A small multi-label image tagger, trained from scratch.
Training: adamw at rate 0.0016, 12100 steps.
Data: trained on histories of elementary cellular automata, time running down, 10.5 epochs.
Rows from block 5 of a small multi-label image tagger, named by matrix and row number. Rows with one number within an expert belong to one neuron, the router's apart. Each number is 128 + 32 x the weight over its row's rms, rounded and kept within 0 to 255. All counts start at 0. Numbers have three digits each. After the name is the row's rms in percent of the matrix's.
After each expert's rows are labels from the 100 images, of 14848, where the router gives the expert most weight on average: "responds to" is what is common among them; "place" is the part of the image that holds the peak. Only what is clearly more common there than usual is listed. The data: histories of elementary cellular automata, time running down. In brackets: how many of the 100.
# router: router (model.blocks.5.mlp.router.weight, 64x192), inputs 48-95
# gate: expert gate (model.blocks.5.mlp.gate, 64x48x192), inputs 48-95
# up: expert up (model.blocks.5.mlp.up, 64x48x192), inputs 48-95
# down: expert down (model.blocks.5.mlp.down, 64x192x48, transposed), outputs 48-95

# expert 39
router.39 078:134120188113155098090167122077088110106144095181142134045152144195052096166108139068115149094133186155068124036143120150127124208097149131174170
gate.0 085:149185136106182141177135135148070121122160109119081135074129106060149192120171064046155116153123131082149083117178106140140108151130095141122162
up.0 072:133089154142096144099142131146101177105080139108115150167161118129167150110114105195175126128107192106135151102161096132193163136137177098130125
down.0 081:087084150138087138129165151133141068152167156059138097101017158127171088110092080176143143128102100122163143139114125105110149140099156182148154
gate.1 075:137109125084104124088122093083122157163153112108105182149137112144150120153050147204126154159171112184105103157118131132107140149080112111113117
up.1 090:144150133123114116104155115092128131150149106176130160164120076166138116177126148205123139137193121190076103136059162136151112125087115150137114
down.1 087:160072125169163101141067135110097171091118125102182103105126119094081151113146135112081139106154145107112134121158199154071118091144156046192149
gate.2 170:157116143133132172092144101109096112103182139090120161098142141120117091101141168097155147080078169120108146165126055099154106131117131122124156
up.2 174:103129139139098084167113125155153124182090110157138090141117113147142164165103085163105106179167094124145111082135207166122154133137130140127093
down.2 122:114152111104119137085173128046179096195102207128160141209023122150070114169113122132175121094162141138097126145125142166134168125088090072155116
gate.3 091:136110124098111106161197134155111202089084091100147137101093142062151144204088110179137103133136138032141135135137145124122102104080126103144164
up.3 093:092039170159132097149103096147075105165143201168118096134177074137061146131076122108137189156117121080208185104099083142147107123115123111106149
down.3 095:049029117190087090119138084110138159133081121126185131130104161136000060111128141088141094105143064137203165156131125131122157139097126132101121
gate.4 057:126157143140131121166158094155126145131135162153147113135066161135124037158137155138103094079155145133174117126153100186135079194143144115158104
up.4 056:102173147101074144158147144180082094141088112165105119135079130119197118120115146137142155097075092095136133085121123127164094143114152165043145
down.4 075:135133120138134130198189115154097075146127100135116138144126100170170120135101142174085081145110080082158175112136138120149122123106120097133138
gate.5 057:168189112129200048168160136117105136144121136148124107165137078191205096153080147143082095137168111110143092157132134076088197171145157168087142
up.5 061:073160111180119144120098195123097095158136167151114081091183148130157179082223090111089104166101140177145113100117118106111143172176153138151144
down.5 077:147121129111131062132109109182138131122141097153119114065165142091097171137147185152158185175171084133133117141101110152127180132138139129171141
gate.6 139:075102116171077146089135063154159166074129111156113104087176151118096133138086133145131155118134126155170124134101111169149110134173156167134089
up.6 138:077107100162102139093158095152154109085132108125145107097199111141118141157127121133135166136121115159171145110094129165139103110150160151122097
down.6 119:136134110194133186198138143161110106107117044089095146142161158085117119112195104132163075135114160161153105133137107090154099100165139141085119
gate.7 068:104122083131107141126165114160115096100175131096063149121104083090128112141156146104085118157140160122113155128163110077138067118138123112118150
up.7 069:139101087129131132125126126131167109108070131111139104147101127144160135132084163181137126116123107123162135165054170171139138104131172122167119
down.7 085:155170087117173101203182115111145115122058125129145127125102098082169127117128163147188072078133135123153142092149098082134137134103092137122200
gate.8 055:185166117097177106118102158149138160132121092143156142119087095114145147116091125121138110112096089159079147107166056220144061132081141134166105
up.8 048:152116089156179175141188132183119137076145119138102126057075139076109159073171125086166166120135093102133134118152164118154165149143155139088140
down.8 066:153065141100118117145148103116098143175101114096116121106103107144193135134100121075097148116123071196148124165105096101117150146131115147143122
gate.9 110:126152127115110152141167099148118105161133113132119148161097117118214114179151211132140103097170092090076089151103184111149110087173120167157135
up.9 116:186182082144174111148117117124155103124112131143161114147134107127134165112108091177081187156110151159145091075179076124103147152099098092129099
down.9 112:108121162049152149161108121091107129212124110124180163166108120074140100132062158089103128133120226097095093195131104151119126127107137130128166
gate.10 159:124209116092138125139124134153153095147156115170143137143092134133121125089160127117104126115151108136115111164113132081114142201133127110120135
up.10 162:139192117072128142131098130142154081156196141168133106109165104118097122073135136118112168127168192155087121156095118075137161187163144125129124
down.10 137:156103129110128155070136128128113084146094144183087091044196133156076183129155188129136168151132110140131138173132145075132157109118123072101150
responds to: 111 turns on (77)
place: top centre (36); top right (27)

# expert 8
router.8 064:139146116209140144150107173173155149071116135082132143131187112099131082144133111149096096115116151104101092151136141131123144132125090188149129
gate.0 130:136128141143109137113197088166116157109079145102100149126200122082101143113112111175166147093121121125129112095145074159149112151172183106148085
up.0 131:115123150120133131130212124155115103129104167114102147114148098110073133128080104171166174093140085143149102090151081138169121110129144099144112
down.0 116:133112116103161120092186137150235119097121100093130129141101180193147086155143114118162077178138096113106120143119147101119102200144145152083077
gate.1 138:184164124089188155087121133081114110128088141084151186135126036166203109138113126144130098073179153141097106143123135124144120150097165111105114
up.1 139:200145170047178150085152124062125111132095134104174187135148064177199110143119155143096060089157142146082095142143164132172108153109191138115146
down.1 120:147098119100164112186099153126167123141076133168136198137100118125128093166142113119127060178167090123189105179138118145142139083126125164108051
gate.2 118:142141152101126109128160119145083094114156151149152151115116119144151162074130163129128113108152150164137113130112040134174119146155172087136138
up.2 119:083161135093115105131160123173182055104122100146209146077163144157136156101119113107157120110161118125144123164134126118090171131194178121128092
down.2 115:138138119164112127141091125134180191112057148070095111209122133164184103144103098141142170105121183049181155152165121148120119179079076123130107
gate.3 161:198176152128190166124188175129127131108174162062174174163123109167101069119168145095114098116155083192110104145160132098130132103103200119079097
up.3 146:086094092108095094106142103147129134086113082180070102106082150100149127185105095170099170148113138107178140120113124111161090164130077084160133
down.3 116:128132171131182192090122072089106165122117143103156094205115089175082187126113163141160123116116136164105131081147130181146158125131142114167171
gate.4 172:128106118111127097133113133112161119147109043145142124092134163131195132086141114122122146173119188136133182140085132145117169081080093126120120
up.4 183:117131124126122087164096135130172106151128054170150103081118192122157121097145103123113142185145191165111139104094154139115168105134109155113103
down.4 133:148075096089197128122132118134089112131105127156102156096136149180076161147097143160125185140171172107141041117128154137084114134105083142092143
gate.5 098:162186106107110122168151111095135068149130158136139118177119127188161175160108153113146115106183146108126146170086136125172174183128108095125169
up.5 091:123085101148123115137106173107180154113115095159095157139157130104114091123157115149133189122124094154172135102199123132058101109154120119109104
down.5 103:105096137175089165117145103149123121092154142117140074132209161099102134082142089100105212129139134163171166150143147160108099131171123081072119
gate.6 050:107052188111107152139114159076156150168127113100198114129203109143130165138140183116084119061158099183153112123136101184098075055133155146127135
up.6 050:169153048084064089121138137146137144153184146091093161104121117170141100082139125116117136110142162165151145159094141162161161165170148152082153
down.6 076:147136124155130117129182159075150167164108108162129123115161173145155091100077124187100153108067183152133128138080107096158140101154080101170115
gate.7 126:140095152119173159117131126195089151073136147122093144089177227170114112065136123114128118085111086151146090098164094112105121084137177142105105
up.7 123:074151106114080070141102105077140113182116082136108081144113061122189165187101148143151161154128156084113168161059184140118151178147096144158141
down.7 122:146157138167193149099099086114101128146144110148139131146150114095098150104061153132118198131066111118119116139153101139134132155139148101085117
gate.8 160:132172151127127184086155090071110173127038138115144122142132098126128141192107170181090077101116168102135097105131161156197125135105137076133155
up.8 170:121138151145100199107119102086113175139078144114159118120125100081139119193121173163089085080129152102121123136150163148201088121100105078109149
down.8 141:134083161107139183069144143169172138107095104125135139111129173123156127139156138183126094093088119091105131197133118128146099129113172028090153
gate.9 114:109133109128148147149099109166173173127110100163119139149097163129094151105170124098138072128134160120174078097243157124075143141123122122077085
up.9 119:116110148125105101116138117093116107098126156123111127154184069122108088161080125143113186142115107155079142128003150123106087098114133138171156
down.9 119:105112131219125182094125090115199105141104142139166072158089150113101084080155125107148132193133120182081146099091131137131129102176123147093126
gate.10 092:158131141117126145080076102105125129098089132088168147114105106183100148168101125153122126104124116100087114128112110128112116144062091116172149
up.10 084:180106133109161101156133171131128152110150142115111120154165128115110098109112066114154152162143124139109073088182103124126141088129158150107113
down.10 093:124125115144175126167134138108171157109151108146083095112148161181150114155191107108148171164133150089098174147159124124105169192118138097082100
responds to: 100 turns on (79); 001 turns on (78)
place: top centre (38)

# expert 59
router.59 061:126147066119130152177085134151150133109154092143133145123201118155166069137099115109140098124206129119107060091091144209099130223074134128159143
gate.0 065:166148189092150097068133077102119146111140125169171154099087154150166089110161192119070085102117073102131111165131121127209127090168156100119147
up.0 074:101107134124135163131118101157051125152101149117108070098139137207140116206036141175173168153121129061083125136121126152059179092156100102098147
down.0 080:128129104160175115144089130166063153130142149168190100125129166123103137070102128152155176152134142130227151100186130088065166129147142136148127
gate.1 092:112088154116111138175089145132168159111101192137102104195138087136120142146154096183136159097133081104136136095154111181114160116144120069110101
up.1 100:101114060168112179134119178142120144139183138092161153177148134127083126089107113100183173111121126177131128077116095134097175106068196155030099
down.1 106:076161172108125188166078093154143189163090155101153100131074130138124114177086106162133083109146099099101166114091133139146133143140115124135086
gate.2 139:194141108108175155099125152133058198118159194085132176120078157108100047095157161108147130066080088156103121155165094085105088095099129114143122
up.2 126:069147096133067080159131114158186063096125076185160107115159120152179185133124075137123146204118136125175120117072158135129168159159127163109127
down.2 119:171198108156091068160103147104084129151100124125104143129109124148178163128179103167122149097106110131129126117118081112079142176143088147165137
gate.3 075:110129099134063116156113137061151141134120071085140123150100152095124174114157144126153140114104188108133172100109140184102086090101178145126134
up.3 072:083130140160094131166064122120133121092140089149063080127167162138142110106097089160144162123102130125139140122106131113073108146174166148084108
down.3 087:167157086208151130133163123068173120132143152144145135102083118156097149135196118171117073116176084198183079124141112142144137132151104063146158
gate.4 084:184118148149157165141084207107111144116112132104104147160144174162130107152121119157137103111132151107120166138155146129111116159110150111103140
up.4 078:119148088125140117106052133139149137145133104079083120161151144158129087062115086141193108076142098086165087107194126114070144176114110095141152
down.4 099:100101126082120155095149147185134082143103142165111167159115107116141141127138141112157150192136083138114176151135134116120169096139125124064101
gate.5 059:097107118157103132131123125132075132117162086153153128160102123146153053175141173117111121135092114098103221170147154112128162116175070086109158
up.5 058:118111122124201102069125110076123136156141103124183137103118144168161091121151120149138104176132066130129155169114080163165142106138171110090148
down.5 071:131168150180118152077135126132154124128194199116081096171107115092145182156104127141125186125080063147097103059122127154126092086160110122117153
gate.6 066:200119134088146110148111113116119115110163183113125133145103147137127163104117187151092094116168147107099131177112122133133121130127184052147128
up.6 058:167148097139131099106110144169102105154133086102117149103106083149133130106143194169132071106160104112099078064057155059102086105128199161153137
down.6 084:152117138179149114105122149162110010155110086128170138184063146214127114140110147127147168095154145159062104157104145176126233115143124149163177
gate.7 165:156181156083106150083156110123141123125151163099145169125142117145118125056145152116143074047145183160098090162146094140166135169157173120136100
up.7 176:163176161089104144109168082089100129138156157085159171116142120142185136073183130108156065077124179156081087184135095124171137161150187108132120
down.7 143:150052133188133112126126144104129056115149072131205134153092067123147182126117086143159116128185133160124096105156120155150170119188143186130137
gate.8 144:116170118139138142114193163176089139118184083116171108156097132135172081131112134078155169144115092132136134130101101088137160166156156122137146
up.8 152:130162116128143173139183167164081102131181089122159121142096128155118090098128122084157172162101092105156149133105108085127173146139143138155122
down.8 120:149124112125136138078188116066107143122119134110126106121107071224013123168143160148160096219146127150149140120135110144144164098162112130135135
gate.9 125:072135099159120174113130070142175161091167080109075095116163113112123088139102091114119191122136153124155151153142163120103164130154155143096091
up.9 123:081110061154086132127155072186195115078120116105056124140139131114101096133130098062165158142131092107189152126145152079069159097127152124149081
down.9 105:061148074101161164117129098113117127217085119153136143135127133184026089097194118175135130182129135124108153168118158152127117067087094136116119
gate.10 117:131140133115117178064174080134134070132172118136152210051114208141175104080197131124125143127113117164111103172123059126178115133135110150136096
up.10 122:178204109087180136153107190094129176136148152092070145177117100144101128113094104061142083133096118120136144159188155093028151193121141106137139
down.10 113:088204154147124114132144123136129154124145220158103135107138143106144188076156144106159159064154088196192073078067137099120136133095133075152031
responds to: 101 turns on (81)
place: top left (29); top centre (27)

# expert 53
router.53 061:120137045153148156161117122168138112154131164120166152098177162163090110185133063162129107151138157137130086125136102156079168161110103176146071
gate.0 074:158148125120154136125140126128100096114170126103004153160082075166104050136136169139161153087122113119085080181155073099115110180116075097162137
up.0 079:144080111113171130065097118137101128170127214161093122145101129167074115099161119099203113113103171079162160127138121111149153192125092125165137
down.0 084:106127158114082130098121148182127113172083191195136177105107144123086170134157092111161121096170112149079028102068104114135090148174142142153138
gate.1 163:146087153122168170117185094147122136088133111083136169095129179149106101098174146108185133061140100120188128161193076127152101108077169109102120
up.1 174:108166096136101096163093169117160123179097151163116090162146100153182166163100113143087128196142175136088151108116186101099163168184078144145144
down.1 139:155121146106128166143156095114170137132083021112071131121134156178099102137117102138140163163114117126159170132134110151113152131105134098078161
gate.2 128:161092139123187098082089137149090178125153126134054157126110044092146101147108098181139158156094135111103121094143075077123037134096083109193138
up.2 128:121131080114117092217091166142136141165153105182123111105135133083112218116139142125057137164188162125114128123147172128107127081134114143110123
down.2 113:179135135130156146079118195087079114132142107071136124123209124166124163131125093119087189146144151133128113190181163119133152154099181065090100
gate.3 081:075097116191093149121117120150139079158151081142168091083119175063221084176116107121166155140117124093159158113093129121147142127106114210097164
up.3 077:096081161171088163148148079128115128093102146087125135114104115111056203159123144166128110098131200151142162100137125144175084098105130129155101
down.3 088:100109106187147132103179126140144130129139067165137152126122130123041144103098218153141177124149065117043136146068140132113130067111101112116116
gate.4 077:139147083111143138137136062155098138161144096139122106171055203106133111163162119079099097089108118107137154154128146129129133114139068093155160
up.4 079:116105174175167110162073128106099075102145132147156156114169103146101162071070095124134138147119124130132184088075086130132127110130156155087143
down.4 103:171180126105099165157180129170129144137101077152102125134129088137128090127096181134138108108089136185087128120132164103116105131160122091142174
gate.5 122:155107168156197110131134151169120139111161095125123136129146160107111142075079119113189164123133113133202130107165100179073113081076202125103105
up.5 137:124180081099093082108144069145137126114097137159120118141106098139138085160156148155106113175137169105107090150098180090139159176148033129187144
down.5 125:097127150100112120133187156143148113082196124112102151104120127156072133120116127114136120149151150153181098150113137118110112093153158138129101
gate.6 116:172165180103176100161140123109195151104125125150099096171131111123056094126190112154071147120119124139125126080227083080077104143112136040184136
up.6 115:118121080129067130120132125173092107153137133123158122054133162168227171113089136118178133121148161111123125162050145197163148116160121203086134
down.6 116:131152146107158149171189114153066135111138160076111134148149084144108180104154123170133100083133151071171118124148069133153156164133174137116191
gate.7 062:073068170124100123107076049122166108110150098067144086087135168112114090116155152180127107146098121141163180118082090114120126150136063150127167
up.7 057:120089156123143147113105090161125105194098149137163170155133141124131077115169128172110155127106137123130132057131107133111093187115097135225075
down.7 074:111090090135188172121146176103087149154153158068159142099097141101179083119123112113169144133158173089169144097088170078160134128121155180097101
gate.8 144:134096093110143141154139132112103143112111127091148185110058103105176100148140142085114093152130168083123145157093120103110059111097098133144157
up.8 148:110141154143117119137137143127163069112160168154074109145209158114064180079127136158150161115129133178122113082168062134131119165164160091104086
down.8 134:183135119086113135184125143169077171124121087180099152142091141204146170122168116133109116125089112116125129118138086132123135107151132129077140
gate.9 052:152197153114202117155135110112151081149108123171163132159063131150178098157159080121165094119182157121179141130115103173079145101128108102136055
up.9 050:124102093108124119184160193131129159195163141170167131141130149168175104115090149146123161130189126152110091150158101086095141093117135078105086
down.9 074:105138136141135121150143189144096163155112164141096154219149142132152193128080134131136159152139095123142162173124113063109185132131141189083107
gate.10 106:082103143143120083152083172141128167119117131177124080128119130119109146123167092164100168215148145083070163139061194128058127134149071127165106
up.10 101:132109113152210140195087176117136083155163155147150132183103127095063137115094150092151119185133132111146174117145104115054105155138124112141153
down.10 098:135106112135162104143109097095124118161160119073076112109181154216059144112101145111100151197138118109180172168141175160058146097151156125080141
responds to: 101 turns on (86)
place: top centre (31); top left (29)

# expert 26
router.26 128:115113171187157120069099140151187100154156170161130146114092084150125119100182095082188186151136171144122122031113064081148163119147103134198096
gate.0 112:110142109114128112172110164111089160143111137171161117153149114154142131162090121148120083131173100114125099079069182142161133174128165120096173
up.0 118:137126128096112126160124165113136085170084156155144100153090125179163180192102153136131109131202139122175115127127142150142129140095096142141167
down.0 106:099124122160154082125160110104094075097111084174130091112148139097140150151130158169127157138144128162162099114158149132143136127128168000132145
gate.1 089:140137130097120133083198123135131093072172102125183142155180100130144104114153061127152128094100192132087124117072098113100121161146136149152120
up.1 096:099077168173135117164057116100174176161122169098064158142082165070103130138139219162109144165120098115147155090186184165125107084124112123147114
down.1 105:100133145138101159131132143169078189130084071096125106073110184159155136159121114202142117143117104156204085090138096121150100108132123137073075
gate.2 077:130094176129095150152112100075123142101144089124104114056140112136104127178089139172146175156074106153144157163049156146173087084086178161082102
up.2 075:151102185185101185142106098107102104083148106114094116026195111136098098138110153155143163166097115183093175167063152138168087110122183137115126
down.2 092:146148116106146220100077111149109132173103140097111091144142110102138106152165105134134144115099136115103123092223167157114141109121134103154173
gate.3 061:104098122111111185151098152077166115106098076122109153108105124112190151130127133160093147182132151152199131145097101178144157136097123089214062
up.3 060:181164099164160160109152106123065120151062161134106160192136129177084091133112129053150099107106129114140110132174127162049157169130035144134185
down.3 077:146071126103124168055137138137159119140165166068166104151101155164100142103185109131096113087134119164124167086106145119135147120176115255110114
gate.4 127:140102108139130140160103171162163083146179088148132108182095138101087131121154169088089140171140121147121147161132148081019140139136152140103098
up.4 133:159136189132118145099142114071075151140076173102110169101141097150154127130135092151171140065111141122109092106138077199198103151126158136129154
down.4 107:143163146125126128064174153163130158167156139126056098152040101158077129134131215133133111096134099153139105114145116138135211134157143193224169
gate.5 108:089071149125088109130063133112104185064080132195147108123165138139160121169107171127114133145126123106053164178113186068120141078111144117141159
up.5 098:082059166136071152146056137126114169075126111146170101102093157072148109151157164132121146210140119062076181190073155098110130064113136116145109
down.5 102:110151103136128125084057144144130149199145132113096120124119181169138130170142142091191148097160126119053122118123162123091105113125153149103146
gate.6 056:120125148142122168119177162114156098122102114118203161158129138213108077129144125129113114116148140115067132109189138092116114153154069073113132
up.6 054:138149106112128132129112164154092088107061108074203135124106092144106089098158108142146119103104160165135128103187151086037222145120114116067094
down.6 073:064124183152147134104104066131090085158171089081141128115105146128122201146196094157111215130153149112153121116130133144166070096098111060113160
gate.7 102:134145075092115116098139129138153155087118108155071136123114138111119145140135130138160125115140126087141117148149097099122164144174164110082054
up.7 100:128110091083126137137166176146155132117095135136086137111125120111080151136180080150149094112093168090105093100142122141128160144187113143099063
down.7 106:130143094146135122140141137143147100130083116108125132080149167090142160094118169098108133138085095125181133156133184120103106115147153082070116
gate.8 057:109075204132096097129153108181143114115137141172074109157075088155113153131128178204140094113150091148107121113113142118134098069180104097157077
up.8 056:140139189075098144146120131114165080097117063090094124165099160106189216115124126192098113134138122149084139123144079137101105191157133077134127
down.8 072:149109122068106087140166044102094166113149085146126106118143100124139101181157123123051124186106112120186097148104139151167155135154107129161094
gate.9 121:127183085122112142137165111169145108131201098130139119074116125095162113091144195142130181106160133158100123175132096072129145136155112077164107
up.9 123:116154094144122150106164115183124100152203078105124151083114126104159094082167143108138160129120166133099138167127098072112104140179126090155107
down.9 120:104112113114124095180157150188132146093082209109142136199178104135137163091145143157143060103141130120196125103134143106147150112100178123067094
gate.10 149:162169140063136117131181165135069128146158178178136175092182080124092165116114098130109116085154176175109095153179088154149147152152173147134090
up.10 145:168183147080164150129173148138082122137155202150141166082173080125077113095136083104090111068147173183095088142176084152155130134160152141153091
down.10 110:112124101163099127115128129142161103191112237138114141156104160143074158122154146094110189165166055106115121095137191097138134078189091027112138
responds to: dense start (74)
place: top right (33)

# expert 60
router.60 061:120099173121134098145079141112125120102132100161122118123178153222124000132117156135156110105175137126103076134130128147085155147079113089149164
gate.0 085:133105093088130088133074177144166161175094101138101149144146092139083148115124092159152103148074129145122151101162103108071098144144073117169109
up.0 082:124116168131137137141095153068122132113101142127099123130152111157135117172066134145070115161201106167108115149095168117174093109096144123125140
down.0 092:103170108111165147095158100159102120040114132083151050137160134152106132102102110084177081137111128117132150130119122161129137135097112105154083
gate.1 049:169104149190127146092111058130129097144132152146110108145065174127093102149077132130126101151087086127146123098129119190118005144155102143174140
up.1 051:180107175090125115113109137071063166093110119092072121153088146175151124111128160088120128146113075095118194113103177031115094066177124171084150
down.1 066:121055147159106115041116186126177117131097167125089148114176124081124185172154136083108152152057134140104128129111158138097158143185140098179141
gate.2 068:135099126092080089105195142144086141130165095142171126152109162128080128188138126146168080143106090147128151100154084118183114069084102090138146
up.2 069:129139162103111156132138119126145176153093128107160150067121111112101112146166109121110118107124121160057150144200125154230103095082090136160114
down.2 090:208101123089154061113187131100122125140137114190134103139141146088138114078184130124083088160157143133116126168098153095082148132135160155097154
gate.3 085:106062112142180118109101082092136187123130136115109169123147162086083105131086170102120137154085131128106155177131119105122104049116079154156134
up.3 085:142074101095159124101151134113100141078143151137170182054116132106036104145106168118142108192125128164135160157144099085123052049083080162154126
down.3 087:130087088127145139053150119119196163162123088152125169072130129141142148102148109080160148081146104184182107135158120118126110079160170203103068
gate.4 105:179106071127168103123077150126094153156108106131144134132182148139112139120053085085169164147136140094127155081179090107082172089081094098100162
up.4 110:176124090144164104112089104152090208113103126124109145096111178147115165119074115092138147144143141063177158134162122115060156059089133159142096
down.4 110:122151160123095105060089109171093120073128199092118175128149101111116095118150154142106169086058121124103126165127108121156093107077136093114128
gate.5 071:139119111060093115185104150141086199176083182167164155146099089103174104190158116210080094101145104103110139154177188136178115128087146161109123
up.5 075:132096123142164117122124122167112098145133085114161140107175204160065146078088122065162208149159143155087135084144097113123143108130127102120117
down.5 083:128141134169117125106080100194128063109153130151146073104116201079100116114112113060115092136127120164111097135133167108113174153188100191148127
gate.6 098:115141152137133180104090073080183130115071109096102145118115111125201095126121193161099133091061137135059144135138154122140095090093142044128113
up.6 094:129160137113119148134098140049165139097103128107054124110130105129239151138157161153120144101079219123062109151139134068096113137107140075127121
down.6 101:123101118165138155086135107079060111202100055096139086166084139079100114114149152119161164115102164116162174187131127117133176198117116101102180
gate.7 114:114106138143155107110117098127103223139069113105156121159112133096114141154127097141129046085103159137141109096159127156118073104133172157102118
up.7 111:154148118106135122131148158140090028120160140175122116122064155155151127134103150135124210144163092075139139156124113081168157160075047063122149
down.7 117:129140121099130129162144115138142176039120177083121105165184139206123172146124137129099115101128134172092063090168126105146082069101145100208121
gate.8 156:140166116152109186059199089150113103116165098061150140133107154135111101076152124090172153070134116121140097158103097136139181177157154105130100
up.8 158:135156132123113172054205074153093087128171120070133150131120128133124106083154153075186140052116113123140108164115111115147198173153165107132114
down.8 135:122071208151080092155169101074091144149123124130133152174086144179127118110129088133104088119143097127166173149138131175148140144152085167131137
gate.9 113:141062137150146101116054126173134191088144190158059122124167160087122116104106144107133183132099135097151172127166100095116083060113133126099098
up.9 113:131195117148108126148211144109126062167139053086170124165106097163164142148146119179109084119139123145107088124114125159105154213148132124161139
down.9 114:110142023057170138157108158138121084121103174144110130144123079118193140145140124143119108132175097116094119096081162147142196165135127095135062
gate.10 154:135077189095147086146116132101053151102127156137113164096096142133162142140133134174146109114113106082144114128119073150156057136086065074139188
up.10 148:085186111131076206099113120104174131181108152105178086138071084102174068132166154120116113106130146130119115147113180121166124148132116101129137
down.10 122:147164099131115131111155139107100111125144152136143113164164118168072164134131118135174057094122132171128086155159092084079149114186113222183164
responds to: 001 turns on (84)
place: top left (28)

# expert 35
router.35 064:123135070114143090101147101152112190112101109113160113094174195122128070131160194103129075108083175100070075137118095182104130153060130135174167
gate.0 079:172125164100167067126151165096083109144113196091145169133051057143105150189124180169164145106111133103152113108077132131146109119136088168141147
up.0 072:149109111117180112073184155134069106074129145110137144160105091163069148185097138146142130124106155101151190140055163170126157130123086164161103
down.0 084:134142129122117143147139141111104113120165080112131126117129150167149182156097117114169167116128152107164144074140146132122126148208087141160159
gate.1 080:109095091136165104115148148165103105096191125133124152093161148156079183097108092092137104097146124134107118154162109076140109133072195114124151
up.1 081:106118126105209167124138144177097089069183121118151190114105167124081097130119125065154100105104117169132163122187111102179093099103156112124119
down.1 099:076104066188109114122195097122182143087128109113148108100171171113142141144146123081107156082162096184116128139172177169121098141192088155188118
gate.2 138:089118105112127171101127106106109140169176154115177133186095113108121115162160160125068101123129128165069181140053138101158055069080104116111175
up.2 139:154157144119191079116125142157102154119163134160120142126059164124129114056154102126108137153097098111152103123142049120095133147116130101138144
down.2 118:130160090125074174091145172138117180163161193109116126146205147204026159123141169103112131140140095163048083132115156108095131077165098120134117
gate.3 114:087116138141097148114077105142104145131064110094104091102158135068099120147189159128173132082129144118142142165182136148136153125096185083085132
up.3 107:124113127135139089156151181146171087155176165180160148137128137148133160149081136126096110161116102157147103111099095137113113132127081133133125
down.3 110:187106140163128095090087125039148130129126120097162138156120082138086134122089165116145110094130169176085142111105105112122137118083123156087118
gate.4 161:151081136125151112142101151125101109082155120123079143159110151068143102092119163095180200158089119086132166131090071055062093110099131099151176
up.4 153:157073144148198122134080128133114097103144126126086116145134188095142089053126178114196191173107122091122178130123057077074128104080129109126155
down.4 144:096151159175110103148164141088116185094119078142146138178103180146124170177133128129097138166166123145147111141128135142129102120145074107157152
gate.5 086:078090134150142095069125103138159102091159096168059191122084149095174112112122151101155161123079123078096157114084122124116100094121099151137140
up.5 092:122103119120113101157091156162083179126093161135163078147126138137142171165161144157072058101146120095118116103150169190118125122168120091148162
down.5 093:143135121128133094093112139149062144147064100157123122063056142173107119091112060145153153146075119141165169165134160135119126127103111061148130
gate.6 097:177152150116118131172108132066166147085109141136116126091146115117121140154096094154077084141182136118099127130168191145179125162148147089127109
up.6 101:194146085069161143135107126050141147116090135135172141117125122118130135156059087152112134106143132142122098153175129172165122154110124091113115
down.6 102:121072111109127099124098094174142130146125093118201161166091112163106146127125112103177163150114148138155111083121134058135092077218125105151103
gate.7 091:131117078113159119110083152111099148130165167196131158061181170129093104080103083115154143123099089124104123175134111100109159147146121106105119
up.7 090:107105123113103096122119141143077130085180154136139142084178157153090159106121097082185139109130119102116123183104137122097169157110144104132121
down.7 085:153122159178121098148073136108166163073147088135149139210079139163221204153136157089147139096122149107127137129149144095119140085140164071184114
gate.8 089:155101115142141126139125138160135129049184141112103131195085156159165108093124115107185122148101094136174102108179081113165156068107126096144163
up.8 089:196158137058234169124081162052121113185147115132060154100155088105149120124130103141157148098131145132103152169136080090113092153103160113148127
down.8 098:125119184144118166111181176154108112102141073127139105110122107089157156157059159135115065137113152100119116103121114162142151099135148103099109
gate.9 089:214120171150166105138103053112149082108156090130112186125180080108118132104153089110103099177126147173077129226103122145114088087142137163164085
up.9 091:138112123149138099163120132130185135156152155136070152155121118143114126075135098099108120082120099149118138120174168182112160093126104180086047
down.9 089:127151123124128147115131109123085090114092114150172126125189135034145097134131192100122172111111099109130105104153143120149146091127099164093147
gate.10 084:152152126174183116186114187179137144155124105112147143150152156160157143078116137132137105138098082139129123151165111165124151053081104114162123
up.10 081:138124129184106169146121150139132121140103121076141123118128136162084071130120095097182144079106161083124110160112135132109175161111094147137099
down.10 086:124100187110157126166089128125086165094145092103110124126100121067183113122141083194161112115125137050073108137129095152145123098129143128113142
responds to: 011 turns on (84)
place: top centre (28)